{"dataset": "simulated stained blood smears", "horizontal_flip": true, "encoder_norm": "layernorm", "encoder_norm_position": "pre", "encoder_conv_stem": false, "tokenizer": "word", "fusion_encoder_norm_position": "sandwich", "fusion_encoder_head_dim": 32, "fusion_encoder_inner_norm": false, "max_steps": 7400, "weight_decay": 0.3, "adamw_weight_decay_other_params": 0.01}
Rows from block 3 of the fusion encoder, named by matrix and row number. Rows with one number belong to one attention dimension. Each number is 50 + 12 x the weight over its row's rms, rounded and kept within 0 to 99. All counts start at 0. After the name is the row's rms in percent of the matrix's.
# v: attention query, key and value (stacked) (fusion_encoder.blocks.3.attn.qkv.weight, 768x256, the v third), inputs 0-51
# proj: attention output (fusion_encoder.blocks.3.attn.proj.weight, 256x256, transposed), outputs 0-51
v.149 102:47 59 43 48 21 43 60 61 51 30 55 75 70 77 70 63 34 25 48 47 39 43 37 44 51 38 57 51 36 61 53 45 39 51 45 44 52 54 47 49 56 49 80 44 46 62 32 72 55 64 25 50
proj.149 092:42 37 44 40 76 51 33 29 54 37 58 27 47 34 53 38 37 72 44 64 73 50 56 71 52 44 35 50 57 30 60 45 62 51 51 51 12 59 46 52 71 51 38 58 52 39 52 53 65 44 37 50
v.150 090:36 53 39 62 32 36 50 49 47 45 74 73 63 56 48 57 49 36 13 67 45 60 63 68 62 48 45 54 36 67 66 29 46 56 48 41 54 53 63 32 58 32 69 37 51 57 51 59 68 42 39 39
proj.150 095:44 55 48 60 66 54 49 62 64 56 57 42 44 44 33 60 53 36 52 43 46 37 38 78 31 38 52 43 90 30 38 63 66 49 48 46 52 63 42 76 56 63 59 61 59 52 52 49 47 36 57 63
v.151 084:46 27 48 68 48 62 53 41 44 53 29 57 28 35 29 41 50 51 50 70 44 60 44 54 66 57 51 45 52 40 54 49 59 54 63 38 54 78 38 63 46 60 56 48 40 50 49 72 39 52 39 79
proj.151 086:57 47 58 42 43 48 32 62 69 40 62 49 46 64 56 49 41 55 60 46 65 54 57 72 59 44 37 35 66 61 28 67 66 45 31 68 32 31 48 43 57 36 34 29 66 41 42 42 58 44 57 33
v.152 097:30 27 45 60 37 52 37 62 42 43 47 52 44 54 59 51 36 29 42 78 56 53 62 48 60 36 77 42 23 42 26 50 57 66 71 39 37 55 38 30 42 37 68 47 60 92 59 80 48 46 51 47
proj.152 098:58 52 54 61 58 37 44 22 53 56 76 54 75 60 32 41 44 50 47 41 45 39 31 49 49 64 55 74 64 47 79 46 51 34 57 65 57 53 47 29 53 47 41 43 71 44 44 74 59 66 49 34
v.153 100:59 46 55 54 29 44 50 43 25 62 45 64 40 48 65 56 38 75 56 61 38 46 35 54 46 70 36 41 68 55 42 53 71 62 23 62 40 50 49 85 54 53 47 72 50 44 39 47 41 61 58 59
proj.153 110:58 74 76 53 50 55 59 57 52 50 48 47 46 44 50 59 47 39 42 24 57 51 45 43 34 40 26 39 65 60 33 59 46 24 61 65 74 33 55 71 59 49 47 55 51 35 33 39 38 54 37 62
v.154 106:44 39 68 43 56 44 44 35 46 66 43 46 61 61 54 51 42 49 73 52 45 19 54 63 29 40 63 58 55 45 41 62 48 59 26 60 36 44 48 75 57 47 35 68 51 60 43 52 44 42 47 53
proj.154 109:51 65 57 45 55 50 61 55 26 59 56 46 39 65 63 50 51 34 38 37 62 42 47 50 47 53 44 40 35 72 67 58 43 28 62 53 67 23 41 51 47 51 49 33 46 34 22 30 54 52 32 54
v.155 115:60 45 58 40 58 49 38 50 57 58 44 35 45 40 51 34 58 70 71 48 51 36 46 49 27 58 29 48 73 46 60 58 54 61 51 60 50 53 59 67 27 72 39 64 48 57 59 40 57 53 61 50
proj.155 110:61 74 51 61 46 53 82 59 22 38 58 48 32 55 54 66 51 40 38 53 46 62 64 40 58 45 42 44 49 79 49 43 60 51 44 53 54 34 54 53 64 45 55 40 42 32 55 45 40 56 57 51
v.156 107:62 43 50 50 44 57 48 41 32 53 35 41 40 63 45 66 38 67 38 44 48 21 49 41 38 29 58 56 46 65 53 47 50 65 39 52 46 66 37 57 39 66 43 85 48 54 43 45 51 77 42 31
proj.156 114:51 48 46 33 61 60 59 41 35 62 29 47 23 66 32 52 48 36 42 53 61 52 68 53 39 53 28 32 54 42 60 42 43 25 41 51 49 24 52 45 41 63 51 52 41 34 69 48 53 40 54 65
v.157 114:59 53 68 42 48 49 55 45 38 59 43 53 50 59 60 73 53 39 23 48 51 44 40 52 39 50 51 46 55 85 57 54 42 48 49 44 59 35 32 55 75 59 49 70 54 62 53 50 46 73 46 21
proj.157 109:26 53 62 57 68 34 46 54 53 50 48 35 51 40 58 58 49 45 59 35 65 51 63 39 46 62 49 32 60 52 47 45 53 36 38 49 40 52 49 54 50 47 46 38 42 38 28 52 63 36 41 79
v.158 090:41 31 41 46 35 61 63 66 44 39 50 59 31 35 25 49 31 46 58 58 48 41 43 51 62 16 66 62 41 56 51 50 50 62 42 45 43 63 57 48 51 52 49 64 37 41 36 50 49 60 41 51
proj.158 105:50 43 28 74 66 45 45 45 47 57 78 56 55 63 37 34 43 59 33 59 53 42 52 46 41 63 48 53 50 38 68 53 44 57 55 48 48 29 57 29 63 49 70 44 33 72 61 43 56 36 62 57
v.159 097:46 34 53 59 60 72 69 33 40 44 54 51 37 73 51 46 55 36 60 63 44 59 77 53 47 39 48 63 51 55 46 41 51 49 49 58 31 76 57 54 62 52 45 51 39 50 53 49 64 33 27 65
proj.159 103:39 31 39 37 51 45 35 32 53 51 61 76 54 66 50 40 57 55 49 37 74 34 30 79 53 42 49 48 54 42 63 59 60 53 30 41 44 22 27 60 46 44 52 31 70 41 58 49 55 57 40 47
v.160 098:25 58 46 31 26 60 58 39 71 60 40 44 52 49 66 48 42 48 43 49 40 77 65 55 68 42 46 47 57 52 49 50 58 63 55 63 46 23 41 59 40 55 58 62 60 36 55 65 49 42 62 40
proj.160 095:61 36 39 39 47 53 33 51 43 55 39 53 57 35 50 31 48 67 52 44 32 55 41 54 42 43 55 47 42 45 36 59 47 33 59 52 60 65 39 53 71 51 69 50 46 44 60 25 63 37 43 50
v.161 079:73 60 23 38 41 61 56 28 33 47 47 47 37 41 51 33 43 51 72 68 56 51 35 56 43 38 56 45 27 16 33 40 66 40 51 67 42 50 28 46 41 45 48 47 31 38 38 55 59 55 47 45
proj.161 084:40 55 44 54 42 45 29 45 50 49 61 64 53 59 45 60 69 40 32 34 50 42 37 45 59 33 57 74 43 59 52 61 41 61 58 58 67 46 57 68 78 73 41 38 27 64 63 59 36 60 48 27
v.162 087:55 54 71 15 56 58 54 50 72 61 58 48 63 46 42 24 51 63 72 56 47 57 52 55 67 60 54 54 58 50 35 65 49 38 42 54 86 35 40 41 35 62 64 47 39 69 43 47 37 48 73 71
proj.162 090:36 47 34 48 47 39 53 61 19 45 59 56 35 64 53 52 59 41 34 27 55 56 44 59 60 40 71 48 35 53 68 56 53 62 59 50 26 36 42 50 38 62 37 45 41 43 65 43 34 50 28 34
v.163 112:38 46 47 54 47 57 43 23 28 43 53 46 63 36 43 39 67 51 49 35 44 45 48 56 45 53 59 49 33 51 34 31 41 66 34 53 38 67 48 39 56 68 45 56 52 59 38 56 39 41 35 52
proj.163 107:45 21 46 36 63 45 51 51 46 60 34 68 56 68 72 70 71 69 42 50 44 35 62 42 45 30 38 32 42 55 49 62 46 67 43 64 41 48 40 61 68 57 45 63 32 42 35 37 46 41 58 46
v.164 091:48 49 35 46 62 65 56 56 56 63 48 47 39 58 63 41 41 27 40 34 47 29 44 48 59 44 47 54 45 31 71 61 38 63 66 43 52 61 60 48 77 46 60 58 66 50 53 37 67 48 46 41
proj.164 091:50 47 59 45 58 50 66 55 56 53 18 30 64 44 44 64 59 70 47 46 46 50 62 55 38 66 54 46 36 61 47 40 45 28 38 18 62 53 60 34 29 41 65 37 62 41 58 53 50 57 46 63
v.165 111:54 49 52 67 69 63 44 42 39 17 53 40 72 51 47 45 64 49 54 48 47 41 47 45 49 40 55 35 49 57 50 36 48 44 67 48 55 70 30 26 44 46 49 62 60 74 46 56 60 59 46 59
proj.165 111:46 37 41 27 46 57 59 40 43 66 36 38 61 61 70 65 50 65 50 47 42 47 72 49 62 55 43 45 61 68 43 42 44 36 39 22 66 50 80 74 69 33 44 30 47 79 46 35 55 36 58 68
v.166 100:76 52 64 56 40 39 50 66 65 64 50 62 44 35 51 40 75 37 38 73 70 48 45 47 41 44 47 45 48 39 58 74 47 54 55 48 33 41 39 56 51 54 55 38 42 35 68 45 63 36 44 38
proj.166 103:31 45 70 47 39 40 69 56 53 79 57 47 54 59 41 76 25 53 60 47 34 54 56 45 56 66 36 58 53 62 40 47 57 56 53 51 59 48 64 46 47 32 31 59 50 39 67 56 43 57 60 45
v.167 105:48 50 37 38 20 30 49 51 50 46 47 49 31 65 68 54 28 54 51 51 49 51 69 57 52 70 28 64 55 37 62 40 53 57 27 72 44 34 51 52 34 41 38 55 64 43 41 51 51 41 59 52
proj.167 095:51 52 74 59 59 59 36 57 48 42 55 75 49 37 58 40 50 59 50 45 44 51 33 66 53 48 40 59 53 42 31 58 71 75 60 50 63 40 46 38 61 77 48 80 52 37 39 51 50 45 47 54
v.168 098:55 55 51 51 36 42 60 54 58 55 57 37 38 59 88 78 45 43 58 60 63 78 35 69 58 71 55 25 72 51 46 58 45 69 54 56 27 43 34 56 48 29 54 53 48 27 61 40 64 59 62 54
proj.168 100:52 34 39 63 48 58 38 68 42 35 58 48 64 43 55 47 50 56 53 36 32 55 49 58 47 33 70 82 46 62 48 32 55 33 59 63 74 36 45 51 52 44 64 43 58 59 50 45 50 35 40 56
v.169 100:42 74 28 35 52 53 62 56 57 39 41 32 32 67 54 46 44 30 56 47 39 60 37 61 63 66 53 58 31 49 49 46 55 62 52 68 32 55 57 35 52 55 54 75 67 54 31 45 58 35 58 48
proj.169 102:51 29 41 74 67 55 38 14 54 59 58 59 56 67 41 36 55 54 41 39 68 42 55 46 41 46 62 25 30 39 56 63 51 62 36 58 60 40 36 38 50 59 61 28 47 72 45 47 43 56 39 57
v.170 118:51 55 61 19 50 45 55 34 71 42 48 57 23 28 38 56 47 66 57 55 35 64 57 37 51 57 38 51 58 63 49 48 65 53 53 55 67 25 45 63 20 64 48 49 48 33 57 50 25 26 61 48
proj.170 110:38 44 39 47 29 39 61 58 47 84 56 72 67 48 42 33 38 61 59 40 59 64 45 52 39 39 71 54 35 47 47 59 53 50 41 65 37 48 37 60 55 59 58 71 60 57 65 56 62 71 59 36
v.171 094:41 50 56 47 44 41 27 34 23 33 46 40 52 52 35 54 60 49 49 40 46 39 49 42 57 52 54 27 50 44 51 35 50 50 41 70 38 73 46 34 58 45 55 35 61 71 52 50 46 51 38 40
proj.171 101:39 21 49 31 66 49 69 63 53 53 53 47 60 52 57 41 57 58 47 53 64 35 58 48 61 61 33 44 68 52 52 52 50 69 44 64 39 40 59 47 46 84 32 59 33 54 26 69 50 42 48 51
v.172 110:35 53 33 44 41 40 63 72 44 44 41 28 44 55 66 38 34 57 57 44 43 74 50 44 45 39 56 87 58 48 57 31 65 66 43 65 32 56 39 39 56 54 38 69 45 51 57 59 44 38 60 49
proj.172 114:41 36 58 59 63 64 43 42 24 59 62 64 64 53 27 35 53 45 46 74 57 61 51 70 51 62 37 34 56 49 32 56 50 52 40 40 67 33 28 33 42 60 67 59 42 56 56 30 70 50 37 53
v.173 098:41 43 39 40 65 93 60 34 46 58 53 47 78 72 43 49 84 80 47 35 60 43 46 69 71 60 55 37 40 36 68 60 48 30 53 33 50 53 46 35 44 57 52 37 46 61 45 61 54 52 47 58
proj.173 100:53 34 52 60 42 29 66 68 68 57 60 37 43 42 45 46 41 47 38 45 46 39 45 38 35 54 56 27 51 73 60 45 47 57 43 55 32 46 58 58 51 51 51 64 40 58 44 43 44 49 45 43
v.174 095:46 56 46 35 40 41 58 30 47 71 55 22 31 53 63 50 41 53 59 54 62 47 40 67 68 67 51 48 56 62 49 46 35 44 44 41 42 45 57 76 41 57 49 55 41 57 39 40 42 33 58 57
proj.174 109:30 64 56 68 48 44 45 66 44 55 40 60 65 39 63 53 51 69 35 51 36 54 46 37 46 37 44 46 41 41 58 53 45 55 77 49 65 42 35 21 50 57 41 59 58 37 33 38 43 57 65 49
v.175 109:52 55 41 41 58 59 78 60 52 67 51 52 38 44 51 30 40 41 56 48 39 53 48 65 45 43 52 65 45 43 67 51 64 73 69 50 56 51 61 35 47 64 58 71 41 39 64 75 37 44 53 48
proj.175 101:48 46 68 53 39 58 44 38 66 39 40 49 63 48 46 57 73 47 39 64 60 44 66 36 59 53 53 50 45 43 40 41 25 48 30 60 49 34 33 52 44 54 49 50 49 75 62 42 72 45 53 66
v.176 095:73 47 55 71 48 59 28 50 35 58 61 36 54 56 41 71 16 58 44 48 54 25 54 58 46 49 45 44 64 36 59 64 39 31 36 51 38 46 56 53 84 34 31 44 54 38 28 49 61 55 39 55
proj.176 094:33 56 56 45 51 44 59 64 54 38 51 41 32 63 63 54 59 26 51 67 43 57 54 20 44 66 45 59 48 52 62 44 59 53 61 45 47 37 71 45 33 46 56 45 34 50 59 69 32 51 65 61
v.177 088:36 45 58 66 50 35 70 45 50 59 39 33 37 49 50 63 32 57 43 39 79 40 61 52 46 53 53 55 51 41 22 51 34 50 46 68 51 38 63 48 56 61 47 50 28 48 15 31 40 55 58 52
proj.177 096:44 72 55 49 38 59 47 58 40 57 63 56 38 48 63 38 55 49 74 85 41 61 49 35 64 60 47 46 55 45 68 64 56 61 56 41 62 63 52 57 27 47 52 54 52 50 60 64 54 47 53 44
v.178 104:55 58 37 46 37 51 56 47 53 44 31 51 51 61 57 43 46 58 75 52 42 54 55 67 50 48 57 39 62 43 47 45 60 60 21 72 53 42 43 65 63 26 36 49 42 55 18 64 55 36 50 56
proj.178 104:50 50 45 41 27 48 48 69 20 28 63 76 45 66 59 36 24 47 36 73 43 42 40 38 47 51 50 48 40 46 50 51 54 57 57 59 62 39 33 56 51 67 42 55 46 45 50 28 51 52 42 51
v.179 113:55 48 60 53 50 51 40 39 27 70 59 43 62 46 37 60 55 58 36 23 52 38 56 46 51 50 24 45 31 58 40 50 44 45 36 46 66 44 47 62 58 55 59 38 60 59 60 27 75 61 35 62
proj.179 102:32 56 34 49 52 53 44 30 57 63 61 35 45 43 83 62 38 63 66 35 61 62 43 36 66 51 46 34 58 51 44 54 48 61 67 55 35 48 77 51 29 57 48 57 64 49 41 65 31 56 71 43
v.180 100:39 67 33 38 67 56 63 48 57 50 50 44 56 54 61 25 57 72 75 70 65 78 51 66 43 41 71 41 24 46 62 28 69 73 58 61 56 54 53 42 44 66 55 71 54 41 48 34 36 49 77 67
proj.180 109:57 55 46 42 38 48 38 50 47 62 56 67 47 31 35 55 61 32 43 38 68 49 55 52 63 41 42 72 25 52 18 48 37 27 33 42 74 37 34 49 63 30 51 54 50 50 58 49 76 59 38 41
v.181 090:42 60 66 54 47 49 38 33 62 41 45 55 35 50 59 35 52 61 26 36 54 66 57 55 48 48 55 51 47 62 45 45 69 82 73 52 40 50 53 35 64 39 50 68 54 30 53 61 28 75 52 41
proj.181 100:61 63 42 61 40 48 57 58 55 42 52 60 48 35 49 57 56 41 54 60 41 55 55 16 68 35 46 64 50 43 58 48 48 27 46 33 77 75 37 60 37 56 40 34 68 67 57 77 39 34 45 43
v.182 099:65 60 41 67 32 37 46 38 69 35 61 58 37 52 61 61 50 69 47 45 41 36 70 38 56 79 54 63 64 58 52 65 41 28 58 45 14 50 48 52 75 35 39 47 56 28 43 63 31 55 46 38
proj.182 099:63 44 72 55 56 54 44 55 58 47 34 41 48 56 55 48 53 31 51 51 50 57 55 48 48 55 45 47 73 31 53 21 40 77 38 54 56 54 50 50 54 31 17 51 46 78 59 60 42 46 75 59
v.183 099:38 40 43 38 46 32 56 52 51 58 35 45 46 52 55 59 61 25 38 53 57 55 64 46 37 40 59 29 64 41 41 59 51 58 37 41 52 54 51 51 47 40 63 53 37 31 47 47 67 45 38 52
proj.183 105:68 47 69 55 53 69 56 39 62 48 55 65 38 43 38 48 38 68 50 45 57 46 26 58 58 48 51 69 40 62 52 38 46 41 45 43 38 52 49 48 43 46 51 46 63 19 45 54 24 42 44 46
v.184 092:66 72 43 48 43 60 55 58 48 59 48 54 44 50 59 44 26 61 49 56 47 42 37 57 35 57 45 47 58 28 54 59 53 53 42 38 50 52 44 38 49 56 56 42 60 45 85 63 51 50 60 63
proj.184 102:28 19 53 48 54 59 54 39 44 67 49 14 77 36 48 48 45 53 38 58 47 61 66 70 45 68 45 54 78 66 36 36 44 53 45 60 64 46 38 54 32 61 60 56 36 43 51 16 75 62 47 58
v.185 111:41 42 64 39 41 41 25 37 51 48 47 56 55 24 44 48 66 50 65 34 49 35 54 48 58 57 61 36 57 56 51 62 51 37 52 56 42 43 57 53 45 28 35 48 62 42 49 53 62 60 36 51
proj.185 110:58 56 52 45 42 39 61 53 45 46 43 49 36 79 47 51 30 55 42 54 50 43 44 36 39 48 47 42 70 66 61 43 46 62 51 37 42 66 53 50 56 42 28 50 33 34 54 66 23 48 63 66
v.186 116:54 34 61 26 57 47 78 61 59 62 33 60 16 43 61 47 49 43 70 53 34 55 43 54 38 43 56 50 45 54 64 48 65 63 48 26 53 30 52 48 27 62 39 51 44 42 62 54 42 43 52 45
proj.186 106:43 54 51 46 51 52 37 44 64 52 38 49 76 28 44 28 47 47 43 40 48 52 42 68 50 58 48 69 44 51 29 52 56 37 36 69 54 41 35 52 56 44 56 71 59 51 58 40 47 42 54 34
v.187 101:44 69 55 51 49 27 51 77 44 52 36 66 36 67 57 46 47 35 55 69 63 46 53 45 51 36 60 53 35 57 61 24 40 36 50 54 36 56 49 64 55 57 42 73 43 59 54 65 56 52 56 42
proj.187 107:51 54 53 33 59 63 45 32 59 40 51 61 45 27 50 54 32 74 56 35 54 67 58 63 55 60 22 61 39 58 43 51 54 38 40 22 80 55 64 50 46 43 66 29 44 54 54 48 55 34 49 54
v.188 085:54 62 48 39 54 55 42 58 64 54 41 52 47 56 48 41 29 48 57 70 68 49 45 55 42 59 59 71 48 43 44 70 38 50 52 78 48 36 51 53 58 47 47 45 25 47 27 56 38 52 64 46
proj.188 100:32 60 37 68 32 45 60 56 43 56 61 65 40 42 76 44 42 52 50 50 53 49 36 34 61 50 56 22 37 49 64 31 62 46 62 50 43 44 64 55 48 69 44 53 51 63 55 36 49 33 56 46
v.189 104:65 50 32 39 62 60 62 51 52 49 41 42 64 68 72 54 33 48 45 55 37 33 60 54 56 61 44 70 55 54 63 33 63 54 44 29 38 27 51 72 60 46 46 60 58 51 60 65 35 47 67 50
proj.189 096:55 60 51 64 41 51 50 72 64 63 51 49 38 32 50 63 47 55 44 61 65 53 54 67 41 68 54 35 60 40 51 58 38 38 49 42 51 51 41 40 39 31 63 53 33 56 57 49 75 56 37 42
v.190 106:59 57 33 57 49 61 55 48 57 51 54 63 45 52 54 47 32 41 43 71 41 45 41 56 48 44 34 65 62 46 58 75 66 36 55 44 38 70 46 55 63 45 46 58 48 44 46 56 41 59 40 49
proj.190 116:40 52 41 69 41 45 59 61 49 58 42 37 55 47 54 46 54 50 42 66 32 52 68 55 32 45 55 58 72 41 33 46 46 64 27 43 62 27 53 54 46 49 42 23 49 58 54 40 59 46 73 63
v.191 104:36 47 65 51 40 38 43 48 50 45 43 53 12 42 45 66 48 32 59 59 59 66 44 53 31 38 57 46 57 74 46 41 43 64 50 77 20 55 46 54 60 37 39 62 43 28 42 58 66 46 50 49
proj.191 104:48 59 32 53 47 51 54 40 29 49 51 71 60 58 55 30 28 70 58 54 49 62 40 37 36 51 49 51 42 39 38 53 68 44 38 53 66 40 41 54 41 56 41 32 44 56 42 58 42 30 56 53
v.192 103:54 58 58 58 54 35 59 44 68 61 48 39 55 67 64 73 39 47 44 48 35 22 49 50 37 75 41 57 66 50 45 30 51 72 57 38 59 55 49 55 21 51 45 30 35 67 57 74 35 36 31 32
proj.192 109:53 48 75 56 38 48 48 33 37 63 50 58 48 35 50 52 61 41 48 36 39 62 46 42 41 41 79 53 54 63 47 60 44 41 51 71 66 47 46 49 59 50 38 65 63 52 50 26 50 54 54 71
v.193 102:58 38 42 41 46 54 60 33 53 55 37 76 60 52 31 48 54 64 49 62 65 63 45 54 49 40 63 64 56 76 63 61 54 68 32 30 51 44 35 46 55 57 42 65 37 42 52 64 51 58 51 62
proj.193 095:59 43 58 49 61 62 55 56 48 52 41 61 29 47 55 57 40 41 59 39 56 58 61 39 53 67 38 21 51 35 47 19 50 36 28 52 53 31 49 51 47 43 53 53 60 34 38 30 62 40 39 58
v.194 110:36 57 48 70 46 62 47 57 52 62 51 54 59 55 49 58 30 54 66 14 73 59 45 48 41 54 41 62 58 65 39 50 32 42 62 40 49 52 42 62 52 39 37 51 67 52 49 48 45 55 52 37
proj.194 115:48 61 34 65 60 34 51 71 60 72 55 33 39 55 48 48 53 59 37 69 66 58 32 56 26 36 50 85 44 61 56 45 41 63 55 27 54 51 42 20 68 62 54 47 37 45 29 58 52 71 42 37
v.195 109:41 41 55 39 43 43 49 65 49 46 62 38 36 42 53 47 71 78 37 58 63 53 58 26 59 44 28 50 47 28 30 40 26 45 21 47 37 47 75 68 55 44 59 49 49 62 80 59 67 61 48 43
proj.195 106:49 63 59 46 65 54 39 77 67 54 53 53 64 60 44 47 66 59 48 45 52 61 56 64 61 65 36 55 34 57 49 52 32 62 57 71 59 61 48 45 66 82 50 56 74 56 49 37 56 68 60 53
v.196 089:52 30 30 24 46 43 37 34 51 52 59 50 51 62 45 40 35 53 35 62 65 40 49 46 50 31 54 61 45 54 67 45 55 72 11 44 51 47 78 43 63 55 51 66 56 32 57 62 25 57 52 46
proj.196 099:41 55 47 53 32 68 46 70 42 50 46 65 71 47 53 47 56 50 46 37 64 32 54 67 68 44 33 32 38 41 53 51 35 53 59 37 63 40 36 48 57 50 43 48 48 56 46 33 53 34 55 48
v.197 100:54 56 61 44 48 62 59 63 59 46 56 57 79 26 61 59 45 64 46 59 48 34 60 70 51 48 36 67 44 52 67 56 56 49 50 53 48 64 47 55 44 34 44 56 42 45 55 61 58 53 27 54
proj.197 103:57 46 58 52 70 28 58 53 48 58 43 63 58 51 36 66 46 53 51 47 64 53 35 41 71 29 41 53 55 37 48 48 52 47 31 56 56 56 58 48 45 50 72 51 67 43 32 41 45 41 56 62
v.198 090:59 49 42 86 33 44 42 81 47 57 49 43 53 55 76 51 54 27 64 38 56 57 70 42 49 56 40 47 49 45 44 43 72 39 55 47 52 53 51 44 65 39 51 45 70 38 31 60 36 33 64 47
proj.198 097:31 71 75 30 52 45 73 45 73 45 65 60 58 27 41 41 56 49 51 61 62 47 33 52 35 40 44 68 38 27 61 55 38 41 32 39 72 63 51 27 45 76 53 47 46 62 57 48 57 81 46 43
v.199 094:47 29 45 64 64 61 53 28 54 70 42 44 37 41 26 35 63 60 55 45 59 46 51 38 54 63 46 35 63 65 33 58 51 41 33 47 61 47 69 76 73 42 34 56 57 52 47 54 70 56 86 41
proj.199 090:45 44 39 63 56 45 48 76 44 42 48 60 57 55 50 73 49 39 28 66 36 54 60 65 34 61 54 61 55 50 57 61 85 64 55 26 37 52 44 41 43 53 54 49 57 45 50 42 40 33 34 57
v.200 094:47 37 46 55 42 54 51 52 47 24 64 58 59 58 26 43 41 60 32 70 32 65 36 63 41 36 54 41 64 52 62 51 65 59 67 50 44 50 45 80 50 51 80 26 26 56 34 48 36 73 67 43
proj.200 098:58 43 49 62 36 43 45 50 30 32 46 53 51 36 65 47 45 31 59 36 42 57 66 53 59 49 64 44 58 30 44 34 61 32 44 31 44 30 42 49 37 40 56 52 24 37 58 67 66 33 44 52
v.201 094:55 42 67 52 30 52 42 52 43 58 73 64 70 53 25 74 61 48 60 54 67 41 62 55 42 61 59 66 60 46 48 57 40 54 49 45 50 66 49 73 23 54 65 45 52 45 44 55 54 57 44 70
proj.201 088:66 46 52 48 59 42 54 63 70 40 31 23 40 25 84 49 47 34 48 47 38 69 46 56 40 45 44 63 72 45 41 58 52 42 63 56 54 37 55 45 58 22 52 53 47 57 47 59 43 38 46 49
v.202 090:44 59 24 52 60 36 44 52 48 33 51 42 51 66 49 52 40 28 53 76 23 62 38 59 55 33 33 58 52 56 39 46 66 37 46 48 53 34 53 50 53 64 59 64 40 43 63 39 64 19 38 49
proj.202 097:39 40 43 58 37 44 53 49 57 61 55 65 43 61 56 46 55 60 66 46 51 39 64 47 60 48 53 43 76 34 59 37 42 39 35 40 74 62 45 61 48 48 53 46 72 55 66 48 40 40 69 63
v.203 086:49 42 57 62 74 64 37 55 64 41 46 55 72 42 46 39 69 46 47 51 55 30 40 43 61 59 32 67 62 63 54 63 27 49 35 77 65 58 41 41 56 34 49 64 51 51 67 58 39 53 37 33
proj.203 095:61 50 48 34 51 43 61 45 32 76 38 52 48 52 49 46 46 56 62 39 48 51 61 45 40 78 64 46 43 43 20 47 26 74 51 45 39 50 49 36 50 46 57 58 44 68 38 45 84 51 57 42
v.204 086:63 52 72 46 65 36 56 44 51 56 48 63 34 69 30 36 61 66 39 59 39 40 58 33 59 44 37 49 55 59 66 41 44 40 31 66 60 44 52 58 39 60 66 53 27 70 23 41 58 41 65 34
proj.204 104:46 43 39 48 53 55 47 51 31 32 37 50 24 50 50 44 52 41 51 43 27 68 57 59 43 60 45 49 64 36 31 57 53 45 75 45 26 54 57 41 56 34 41 53 64 48 48 71 43 47 67 66
v.205 099:56 35 52 40 47 77 54 50 50 45 28 42 58 47 54 36 77 53 40 52 56 34 40 47 56 58 32 46 66 31 55 47 47 47 22 45 56 29 46 59 30 48 43 58 52 47 77 46 78 47 63 42
proj.205 107:41 56 50 46 29 48 51 54 42 71 44 52 51 41 42 55 34 67 61 46 50 62 41 61 36 63 72 58 40 55 26 56 36 49 64 38 37 59 67 38 48 54 66 51 60 39 45 36 39 46 54 43
v.206 087:67 59 42 61 72 44 43 31 34 55 55 36 55 49 27 64 34 49 47 29 63 44 40 48 19 39 69 52 49 61 35 43 30 60 48 29 64 58 36 51 61 66 42 50 43 59 60 42 42 32 24 50
proj.206 095:44 33 64 52 31 60 51 72 36 64 59 57 39 55 59 44 31 59 61 45 44 54 56 29 45 42 42 38 32 59 53 47 32 55 55 64 69 29 53 57 64 36 46 47 56 44 55 41 44 44 71 49
v.207 094:70 35 25 35 54 67 57 53 41 71 38 38 46 42 66 57 49 49 54 70 47 23 43 54 24 37 59 56 46 47 46 26 37 75 63 47 47 52 52 63 48 36 60 49 46 67 55 61 51 55 33 54
proj.207 094:49 36 39 36 53 54 42 41 37 53 52 43 80 33 48 56 44 67 50 23 74 63 49 57 72 65 40 44 23 63 35 63 44 40 80 52 71 48 48 36 57 55 48 50 44 55 36 20 24 62 51 43
v.208 091:21 78 49 50 57 44 54 52 39 58 45 46 41 69 42 45 20 49 61 49 30 68 61 32 50 61 55 36 29 53 48 44 50 54 78 53 70 62 55 49 53 67 31 47 39 48 37 59 29 43 53 79
proj.208 087:61 52 54 57 57 36 46 49 74 47 71 34 41 51 47 54 64 42 57 60 46 51 18 55 26 26 65 86 73 66 76 68 42 55 44 24 39 44 43 53 42 41 63 52 49 49 59 48 44 68 61 37
v.209 122:48 24 52 27 43 71 44 80 55 44 62 60 68 51 46 51 57 45 49 71 40 59 50 55 56 42 46 73 59 44 53 55 51 66 36 42 43 56 43 57 43 60 56 53 40 59 58 69 49 50 44 67
proj.209 115:41 59 52 43 38 54 68 52 09 53 31 50 54 58 48 53 53 48 55 33 49 43 48 47 57 57 50 37 50 31 45 30 43 37 61 70 49 45 57 65 25 44 48 50 56 43 60 51 60 41 52 50
v.210 094:61 32 56 51 60 64 52 47 60 27 39 53 47 43 71 38 48 41 41 72 35 44 35 68 40 58 53 49 47 53 73 45 54 66 46 62 29 66 48 34 48 44 67 53 31 48 42 53 38 54 61 53
proj.210 101:47 59 56 46 60 63 64 50 40 39 48 52 58 39 45 51 40 38 53 45 40 52 47 64 51 38 71 58 46 36 51 48 36 44 46 37 78 32 41 69 60 51 64 67 41 58 55 61 44 64 58 57
v.211 090:51 59 48 44 28 53 41 32 32 35 44 52 45 55 76 66 47 41 58 51 42 17 59 50 53 27 51 60 44 52 59 46 39 52 49 62 58 45 61 25 55 49 55 53 61 73 31 43 50 46 27 44
proj.211 104:56 31 61 61 43 42 59 41 59 56 32 34 50 56 43 40 65 36 70 27 45 59 46 37 67 49 59 28 21 45 45 54 47 52 13 35 61 34 45 72 49 49 31 42 50 65 60 38 39 34 49 50